{"arch": "vgg", "model": "image classifier", "dataset": "simulated stained blood smears", "train_examples": 97500, "image_size": 32, "crop_scale_min": 1, "horizontal_flip": false, "targets": ["small cells"], "num_classes": 7, "norm": "batchnorm", "activation": "relu", "channel_attention": "se", "depths": [2, 4, 4], "kernel_size": 3, "stem": "single", "widths": [64, 128, 256], "downsampling": "max", "mixing": "mixup", "loss": "cross_entropy", "head_dropout": 0.2, "init": "torch_default", "optimizer": "soap", "beta2": 0.99, "lr": 0.0048, "beta1": 0.95, "shampoo_beta": 0.95, "eps": 1e-08, "precondition_frequency": 25, "max_precond_dim": 1536, "merge_dims": true, "one_sided": true, "adamw_lr_other_params": 0.0018, "grad_clip": 1.0, "cautious_weight_decay": true, "steps": 21700, "batch_size": 384, "epochs": 85.5, "lr_schedule": "cosine", "final_lr_fraction": 0.05, "warmup_steps": 2170, "weight_decay": 0.08, "adamw_weight_decay_other_params": 0.01}
Rows from block 6 of a small image classifier, named by matrix and row number. Each number is 128 + 24 x the weight over its row's rms, rounded and kept within 0 to 255. All counts start at 0.
After each channel's rows are labels from the 100 images, of 14848, where the channel reaches its highest value: "responds to" is what is common among them. Only what is clearly more common there than usual is listed. The data: simulated stained blood smears.
# conv: 3x3 conv (model.blocks.6.conv.weight, 256x128x3x3, each kernel summed), inputs 43-85

conv.242 [109 124  96 144  99 102 119 127 119 124 127 134 105 102 106 112 101 134 141  86 175 132 129 124  89 132 133 133 140 127 101 133 145  99 147 116 108 136 104 136 131 137 123]
responds to: crowded

conv.212 [153 114 119 122 136 126 143 113 133 101 156 134 158 102 120  86 117 134 118  79 147 123  90 119  76 192 114 149 139 124 110  82 149  94 142 118 117  99 102 123 157 119 132]
responds to: ovals

conv.9 [137  93 108 126 104 146 101 118 129 158 110 122 140 117 162  97 117 135  89 134 102 121 129 140 130 117  99 124 140 130 127 123 135 120 148 151 114 125  79 103 132 127 119]
responds to: teardrops

conv.70 [109 122 132 132 109 121 120 147 108 132 136 135 105  97 100 122 116 122 100 141 115 139  99 115 102 148 105 134  82 137 177 161 151 118 187 101 121 120 134 124 205  85 121]
responds to: teardrops; small spheres

conv.184 [102 121 140 113 145 142 130 115  95 121 162 154 128 137 182 123 105  90 136 120 118 126 110 146 116 148 100 137 100 141 136 122 176 155 125 104  96 105 140 154 104 136  91]
responds to: ovals

conv.240 [102 133 142 134 126 126 108 114 130 114 104 134 100 154  91 118 132 120 110 111  97 124 132 122 170  73  68  86  81 120 161  97  92 103 117  99 139  94  98 125 106 108 115]
responds to: crescents

conv.252 [ 89 108 150 138 119  91 113 113 176 107 111 118  82 129  97 133 137 128 136 110 127 135 115 123 118 108 118 117  93 112 127 146 105 101 128  97 115  95 156 124 123  91 104]
responds to: crescents

conv.60 [123 155 123 116 132 123 124 132 100 133 117 148 168 125 124 142  79 111 127  84 158 123 123 140  92 167 133  79  88  98 145 128 108 111 102  88 119 155 105 133 101 150 107]
responds to: target cells

conv.41 [119 110 104 127 101 138 111 111 120 103 123 112  71 104 115  99 131 141 115  90 103 140 103 140  95 122 140 108  87 131 118 165 118 123 147 143 127 140 107 136 137 131 120]
responds to: teardrops

conv.222 [ 80 141 114 128 119 104 175 154 127 109 137 106 120 114 133 181 156 143 115 140 135 145 117 131 146 129 192 137 110 128 132  92 138 178 133 119 163 118 135 126 154 109 164]
responds to: kidney-shaped nucleus

conv.86 [114 171 114  92 153 123 134 109 144 116 140 109 112  79 154 138 102 124 130 149 110 140 135 132 122 134 179 152 115 112 122 119 140 136 123 117 115 144 145 154 138 130 121]
responds to: kidney-shaped nucleus

conv.166 [119 109 111 147 102 152 133 109 125  67 126 141 117  81  91 104 117 127 128 113 158 120 105 173 119 106 170 105 103 117 101 154 112 139 126 135 145 116 119 158 117 111  90]
responds to: target cells; kidney-shaped nucleus

conv.4 [105 133 123 100 119 154 121  88 119 124 136 147 193 134 100 130  78 132 136 103 134 145 135 152 117 137 118  95 109 115 136 107 114 141 120 123  76 142 156 157 112 136 112]
responds to: target cells

conv.136 [103 102 140  76 150 118 154 131 147 138 118 139 120 112 143 119  86 125 117 127 130 134 101 130 162 100  82 132 144 108 156 118 128 135 128 117 130 122 123 123 123 147 115]
responds to: crescents

conv.139 [109  89 138 153 111 188 129 125 141 126 133 172 158 122 135 100 108 152 140 124 132 110  89 101 118 142  94 139 166 146 129 151 131 124 145 147 111 115  96  99 174 175 147]
responds to: teardrops

conv.154 [187 165 125 117 188 121 124 123 108 149 123  98 106 133 116 133 101 129 101 121 117 121 122 111 118 109 124 139 171 141 144 167 104 107 128 124 124 102 118 129 114  90 115]
responds to: small spheres

conv.42 [131 150 123  74 113 118 148 171 120 141 128 139 150  78 176 131 112 130 141 142 134 141 143 148 113 123 134 143 147 103 122 117 152 124 119  98 100 140 123 183 114 149 117]
responds to: target cells

conv.157 [122 137 119 118 113 139 158 112 125 105 113 152 140 134 115 139  90 123 132 119 129 123 185 218 115 103 143 104 133 132 123 101  92 114 107 138 100 144 114 207 108 124 120]
responds to: target cells

conv.38 [144 143 132 106 114 117 139 101 117 111 112 134 168 152 119 121 111 113 105 109 111 105 197 218  82 115 111 101 148 112 126 102 130 112 106 154 129 135  98 203 114 119 117]
responds to: target cells; kidney-shaped nucleus

conv.53 [ 84 121 137 147 150 138 140 124 156 120 113 124 123 109 102 126 123 133 114 133 137 143 124 113 159  84 112 157 107  93 145 113  88 107 118  87 170 115 172 118 122 133  94]
responds to: crescents

conv.132 [102 128 123  89 121  96 134 119 125 131 125 105  82  98 100 111 144 104 111 118 100 152 129 147 133 121 124 117  94 127 115 148  93 117 127 169 151 137 128 158 128 103 128]
responds to: teardrops

conv.111 [197 134 105 109 123 128 112 121 155 150 149 101 113 128 116 125 134 117 133 148 124 132 134 126 115 169 107 127 138 124 137 148 103 119 116 142 151 130 122 126 110 134 123]
responds to: spiky cells; kidney-shaped nucleus

conv.64 [126 131 117 112 119 112 141 131 132 124 131 124 136 135 117 124 129 118 115  87  88 133 129 156 102 134 128 147 110  93 112 117 121  92 123 104 118 128 144 210 116  99  90]
responds to: target cells

conv.245 [ 96 143  97 117 143 106 139  96 126 158 141  97  91 122  89 119 114  89 158 144 100 144 115 118 205  77 114 159 101 167 138 131 117 122 117 111 139 127 127 115 107 133 110]
responds to: ovals

conv.187 [ 98 140  81 103 110  93 155  76 128 126 169 141 113 104 117 144  97 104 177 115  79 140 124 125 116 116 106 158 195 109 113 128  83  71 118 129  78 102 113 114 134 124 123]
responds to: ovals

conv.87 [156 158  98 116 134 158 113  79  81 109 136 110 133 118 133 139  93 145 137 104 131 131 140 139 109  94 127 144  87  85 105 142 113 152 156 121  74 137 132 130 133 134  90]
responds to: small spheres

conv.45 [133 143  91 130  74 143 125 115 101 130 139 128 115 111 126 128 118 158 124 106 147 124 128 118 121 119 160 123 133 147 109 133 125 129 147 187 127 143  69 111 136 105 115]
responds to: teardrops

conv.217 [128 149 120 138 125 115 145 142 111  87 176 133 120 118 133 125 135 113 117 120 114 135 125 103 113 140 134 149 158 131 115 114 154  93 113 107 119 122 156 146 124  74 122]
responds to: ovals

conv.223 [125 135 109 134 126 116 121 144 144 152 122 147 104 122 100 151 160 119 153 161 103 169 105  88 134 129 110 123 119 128 129 134  70 117 134 133 152 120 105 101 125 165 139]
responds to: spiky cells

conv.59 [203 136  86 153 122 124 117 113 116 116 134 110 126 106  98 122 162 111 135 107 117 131 139 130 162 118 119 140 119 125 120 130  94  98 113 132 180 101 135 134 130  99 114]
responds to: spiky cells

conv.140 [139 128 130  92 123 139 165 118 134 135 120 123 160 128 141 134 106 129 121 147  98 103 173 245 116 134 133 131 132 167 131 121 115 138 114 157 134 136 109 203 102 120 139]
responds to: target cells

conv.193 [109 112  96 142 143 132 131  92 156 120 178 141 125 113 109 111 120 105 184  88 123 133 103 130 137 141 133 185 113 166 101 120 112 133 138 130 135  96 137 131 165 112 140]
responds to: ovals; kidney-shaped nucleus

conv.40 [117  56 102 158 103 116 148 101 119 126 135 134 103 144 126 116 118 119 146 101 162 127  97 120 127 136  98 121 153 141  99 122 120 123 125 136 112 124 116 123 142  88 114]
responds to: ovals

conv.103 [129 147  93 149 123 140 112 120 123 112 137 162 142 143 110 126 125  90 156  75 114 112 105 111 160  99 128  97 136 120  85 119 118 106 107 119 106 122 101 130  70 117 119]
responds to: ovals

conv.46 [114 140  98  77 117 109 180 115 150 146 142 103 152 101 121 151 100 115 117  70  76 147  97 157 110 141 128 135 134 238  95 128 117 125 115 159 113 138 126 127 127 142 163]
responds to: discs

conv.61 [101 163 110 105  84  96 149 111 134 136 117 139 139 141  97 141 131 124 157 122 119 170 149 137 151  99  79 102 161 168 103 126 113  80 113 152 122 142  93 110 110 128 120]
responds to: teardrops

conv.199 [ 91 186  86 134 109 125 175 109 144 118 135 155 141 183  86 195 140 128 146 136 137 139 128 125 128  99 102 111 135 171 113 136 107  97 121 133 130 127 121 127 126 155 106]
responds to: crescents

conv.26 [149 104 122 115 145  85 116 117 131 136 221 111 155 122 147 122 114 111 149 151 121 128 112 127 170 161 144 199 147 149 143 116 141 148 116 116 136 132 137 126 109  96 119]
responds to: ovals; kidney-shaped nucleus

conv.104 [152 153  67  91 113 155 154 125 144  86 118 161  99 105 116 144 138 140 115 127 140 156 104 130  99 143  81 126 162 119  73  61  86  93 152 116 120 131 117 130 144 151 108]
responds to: teardrops

conv.106 [ 82 152  99 134 136 130 140 136 155  84  98 112 122 135 155 183 111  97 141 133 151  87 113 141  91  91 117 139 127 103  77 154  97 115 128 108 121 109 131 142 104 130 128]
responds to: crescents

conv.74 [114 120 115 146 145 191 105 154 135 111 114 177 136 181 124 159 139 106 129 140 131 101 105 152 124  99 112 109 131 124 133 152  97  94 119 116 137  72 182 137 116 147 149]
responds to: target cells

conv.208 [127 107 133 140 142  76 126 113 134 118 206 124 128 124 142 119 121 113 175 122  87 133 110 130 166 148 119 215 158 145 126 136 135 128 107 131 132 115 127 136 107  81 140]
responds to: ovals

conv.22 [116 155  99 128 127 131 132  96 139 131 136 140 135 148 110 157  63 127 133  98 157 133 122 148  99 124 119 131 125 122 129 113 114  92 131  88  78 142 118 151 122 151 106]
responds to: crescents

conv.197 [129 129  89 112 143 129 133 117  95 138 140 133 155 130 154 149 121 125 153 127 143 145 144 128 100 119 123 134 174 132 132 175  96  93 139 141  84 132  96 118 141 125 125]
responds to: small spheres

conv.92 [117 138  98 131 111 120 138 141 142  93 109 149  96 100  92 160 110 114 104  98 120 100  92 109 134 112 167 105 104 106  67 136  77  75 136 105 142 124 109 142  96 106 109]
responds to: ovals

conv.156 [137 167 144 126 109 137 179 105 174 132 136 106 118 101 131 167 123 118 125 155 109 136 151 131 136 145 119 144 114 147 115 108 130 109 139 160 134 142  99 136 125 118 132]
responds to: target cells

conv.160 [112 114 120 150 129 148 136 108 121 100 132 171 115 123  80 154 122 142 139  67 113 111 120 120 105 133  78 108 136 108  96  92  66  32 142 110  96 119 133 134 141 108 128]
responds to: crowded

conv.143 [ 84  89 120 124 118 118 121 115 145 147  74 128 170 121  96 103 121 107 125 127 127 125 148 117 163  89  92  93 131 148 158 104 105  88 111 135 142 141 131 119 101 109 126]
responds to: crescents

conv.121 [126 113 114 100 123 138 126 110 130 122 116 121 154 126 118 120 125 125 116 113  91 131 219 217 117 118 132 119 120  97 130 106 114 116 117 153 108 150 126 217 113 122 122]
responds to: target cells

conv.163 [137 132 107 150  78 124 137 102 129 134 139 114 132  98 151 115 115 146  89 146 101 172 105 126 152 140 105 142 147 179 135 111 131 116 146 159 149 161 103 112 163  93 105]
responds to: teardrops

conv.97 [ 68 127 159 159  89  84 139 117 133 124  93 166  84 145 123 124 137 103 142 102 163 142 128 121 126 101 132  67 140 162 130 130 113 126  93 120 123 128 127 116 114 113 115]
responds to: crescents

conv.79 [175 154 149 121 160 153 116 147 129 104  92 169 132 159 120 161 108 137 130 153 153  99 112 119 110 125 135 114  96 114 128  44  88 112 122  88 121  95 147 109 115 133 139]
responds to: small spheres

conv.55 [ 82  97 104 109 135  99 154  96 142 127 112 114 117 123 154 138  93 125 137 137 108 152 104 120 126  89 103 141 154 110 131 163  93 105 140 150 124 113 165 120 122 113 107]
responds to: crescents

conv.117 [105 127  90 114 115 118 108 137 144 126 118 128 111  90  95 110 116 120 140 181 207 141 138 122 140 100 105 109 153 152 105  48  91  94 115 117 148 133 127 103 115 142 113]
responds to: no large cell

conv.58 [114 131  89 114  81 108 144  78 153 117 147 138 122 137 102 144 133 135 131 120 124 146 126 134 138 114 115 138 130 137  78 161  88 101 146 146 133 134 127 119 134 142 112]
responds to: target cells; teardrops

conv.244 [ 97 121  83 124 121  88 129  88 138  71 151 120 127 137 113  89 152  87 141 108  89 124 114 117 154 130 116 122 111 152  86 137 116 105  87  99 134 108 102 121  66  97 141]
responds to: ovals

conv.37 [129  81 110 139  86 167 105  97 123 152  98 109 141 117 116 103 124 144  93 104  82 142 143  97 127 116 113 117 101 143 112 134 112  77 171 130 141 147 129 109 145 122 127]
responds to: teardrops

conv.81 [ 90 121 114 121  80 159 117  68 140 125  91 129  95 102 128 120 139 140 107 109  95 150 116 124 122  94 172 132 113 128 106 156 136 141 149 158 113 133  96 127 149 127 106]
responds to: teardrops

conv.213 [137 134 116  86 103 122 126 103 128 132 126 139 103  83 124 124 133 120 138 114  31 138 150 133 128 137 104 144  99 129 121 108 137 137 121 142 130 135 122 122 131 135 136]
responds to: spiky cells

conv.116 [107 158 123  93 117 104  96 121 117 112 123 125 119 104 163 123 115 159 131 150 124 134 145 103 104 101 172 133 116 149 106 154 121 104 153 117 116 117 132  94 116 141 123]
responds to: kidney-shaped nucleus

conv.82 [136  83 128 131 140  77 114 113 139 131 119 131 122 128 115 120 147 111 147 132 117 127 126 115 163 129 114 110  78 119 137 136  82 109 124 120 151 118 120 136 110 113 137]
responds to: spiky cells

conv.131 [ 90  72 160 117 134 173 100 171 114 181 117 132 118 104 158  92 130 147 107 129 138 139 111 133 191 100 100  92 132 157 181 108 127 107 123 147 148 121 120 134 130 116 119]
responds to: crescents; small spheres

conv.69 [179 121 100 133 123 183 131 112  97 125  95 116 120 123 120 113 133 137 101  83  87 130 127 148 144 116  82 118  98 146 125 131 110 149 155 129 117 127 144 127 160 101 108]
responds to: teardrops

conv.17 [131  88 130 116 126 118 117 127 163 179 134 113 136 100 145  98 134 101 141 146 141 123 119  97 141 177 134 131 142 115 138  87 107 111 100 121 137 130  92 112 108 198 161]
responds to: discs

conv.0 [155 125  79 163 128 240 139 102 157 130  97  93 125 119 113 124 123 162  91 130 149 142 116 127 140 131  98 101  97 120 123  91 118 157 142 150 125 128 109 145 153 149 154]
responds to: teardrops

conv.118 [110 141 128  93 112  81 170 105 149 149 136 100 187  81 102 152 102 119 139 120  85 129 125 135 123 142 197 116 124 162 126 136  63  93 103 143 124 152 139 125 104 158 142]
responds to: crescents

conv.153 [119 105  94 124 107  94 129 116  92 142 180 137 146 133 128 137 113 144 145 133 132 142 122 124 151 138 191 148 164 129 140 153 117 129 136 152 119 125  68 112 139 108 105]
responds to: ovals; kidney-shaped nucleus

conv.180 [ 93 111 112 140 139 139  94 104 145 132 117 117 130 126  87 106  93 119 131 133 109 134 165 145 134 128 102 103 122  76 118 114  90  87 131 107  95 137 144 148 131 156 114]
responds to: target cells

conv.3 [ 66  88  99 160 103 118 110 133 125 109 110 119  88  92 128 121 155 125 129 121 139 108 112 120 143 140 126 109 121 122  97 139 125 126 106 119 144 125 121 124 117 111 141]
responds to: crescents

conv.161 [118 121  77 117 107 136 166  92 146  97 108 157 117 133  99 165 140 128 149 138 122 152 130 136  99 124  65  94 150 173  56 118  68  76 145 118 126 126 115 115 113 140 116]
responds to: crowded; spiky cells; discs

conv.152 [102 128 108 134 114 126 127 113  72 105 141 134  91 104 110 104 128 114 124 118  71 144  90 109 113 110 180 132 111 141 104 172 113 102 165 151 123 131 104 100 136 105 101]
responds to: teardrops

conv.112 [111 136  99 129 138 107 116 146 142 117 167 122  92 110 120 106  91 119 140 123 107 142  78 100 109 135 171 178 117 138 117 167  84  67 146 129  76 106 141 101 144  89 112]
responds to: ovals; kidney-shaped nucleus

conv.107 [100  95 119 146 147 113 130 114 113 146 104 129 123 105 124 123 156 123 107 136 136 139 125  91 152 112 108 118 104 154 135 143  94  74 138 106 165 126 134  75 144 125 126]
responds to: crowded

conv.130 [134 111 104 124  95  71 108 107 141 102 130 160  93 136 119 155 145  91 148 115 143 108 128 139 134  95  59  81 134 132 104  80 113 133  90 110 113 104 119 132 107  98 122]
responds to: crescents

conv.190 [123 133 141 108 103 147 140 104 110 124 126 176 171 162  82 119 143 130 141  99  23 137 137 129 137 100 122  95  89  95 136 118 126 144 141 123 118 111 146 108 123 138  97]
responds to: spiky cells; no large cell

conv.20 [128  80 102 111 111 107 126 125 139 128 120 128 136 111 146 115 120 118 116 109  97 137 109 106 124 158 128 122 138 191 107 135 103  96 116 105 126 117 103 118 106 181 172]
responds to: discs

conv.162 [167 128 129 111 134 113  97 100 119 120 120 128 164 149 107 132 231 128 119 116  93 124 145 125 174  90 139 130 107 111 116 105 120 138 123 148 216  83 141 117 121 105 111]
responds to: spiky cells

conv.228 [111 115 118 131 119 109  85 126 102 121 145 147 126 129 145 119 125  94 143 136 173 104 147 138 117 119 116 123 121  54 133 122 127 132  88  87 145  99 127 132  95 154 117]
responds to: crowded; spiky cells

conv.7 [123 158 116 148 137 110 153 117 100 108 142 128 129 109 137 135 101 149 109 157 158 133 123 113 126 122 177 165 147 106 153 162 135 195 128 124 146 107 115  97  80 107 122]
responds to: kidney-shaped nucleus; small spheres

conv.108 [127 189  90  81 117 142 150  96 138  93 116 138  87  80 119 186  93 143 134 125 100 120 115 136 112 130 115 101 128 141  79 118  66  80 130 112  98 120 138 137 139 132 131]
responds to: small spheres

conv.19 [112 108 142 160 141 147 122 104 123  97  95 180 137 114 105 125 115 116 165 104 126 125 147  97 104 105 133 117 118 111 137 142 112 142 128 102 105  77 115 103 109 140 132]
responds to: target cells

conv.202 [ 98 119  78 133 117  72 108  93 131 143 173 142 131 114 105 117 116  97 204 123 137 127 130 126 182 135 160 186 113 128 135 147  89 123 103 111 138 128 114 137 119 123 135]
responds to: ovals

conv.241 [102  75 182  97 145 131 109 123 193 141 105 151 143 111 117 105 127 125 130 155  98 119 108 119 148 137  96 107 109 116 150  94 138 124 104 120 124 106 135 109 123 157 145]
responds to: discs

conv.124 [ 99 118 142 116 138 121 126 128 160 110 114 126  96 136 114 137 136 129 130 115 122 137 100 109 133  99  99 106  96 120 137 124 110 107 135  88 121 110 189 114 133 107 105]
responds to: crescents

conv.114 [111  98  87 112 155 115  73 121 136 122 122 116 112 116  83 111 147  88 151 125 115 114 105 117 135 107 174 171 120 131  89 143  75  94 112 113  85 131 176 115 132 126 123]
responds to: ovals

conv.31 [ 95  79 151 120 168  83  97 146 128 146 131 135  87  92 130  92 111 124 142 117 122 145 129 137 114 128 104 115  99 132 137 151 104  69 136  81  96 139 184 154 134 121 139]
responds to: target cells

conv.56 [127 146 128 120 122 125 147  99 102 106 139 141 175 119 116 112 107 149 136 141 161 129 115 127 103 139  83 111 135 105 139   0 128 132 128 124  81 124 102 115 136 125 129]
responds to: ovals; teardrops

conv.207 [175 118 136 158 147 139 121 145 149 141 146  72 170 105 147  86 126 130 115 153 159 103 152 123 157 157 148 149 159 111 172  87 126 116 123 138 162 117 112 126 110 141 141]
responds to: spiky cells; small spheres

conv.214 [111 144  98 130 122 161 129 146 110 115 114 186 165 188 113 140 133 121 134 136 178 133  90 106 127 124 133  87 122 175 136 121  87 155 137 126 138 106 145  82 127 115 128]
responds to: target cells

conv.151 [149 135 134  81 134 107 163 127 182 148 149 119 164 132 119 143 118 127 122 133 108 106 128 131 127 199  98 115 165 185 109  63 125 111 118 116 125 133 115 130 147 135 175]
responds to: discs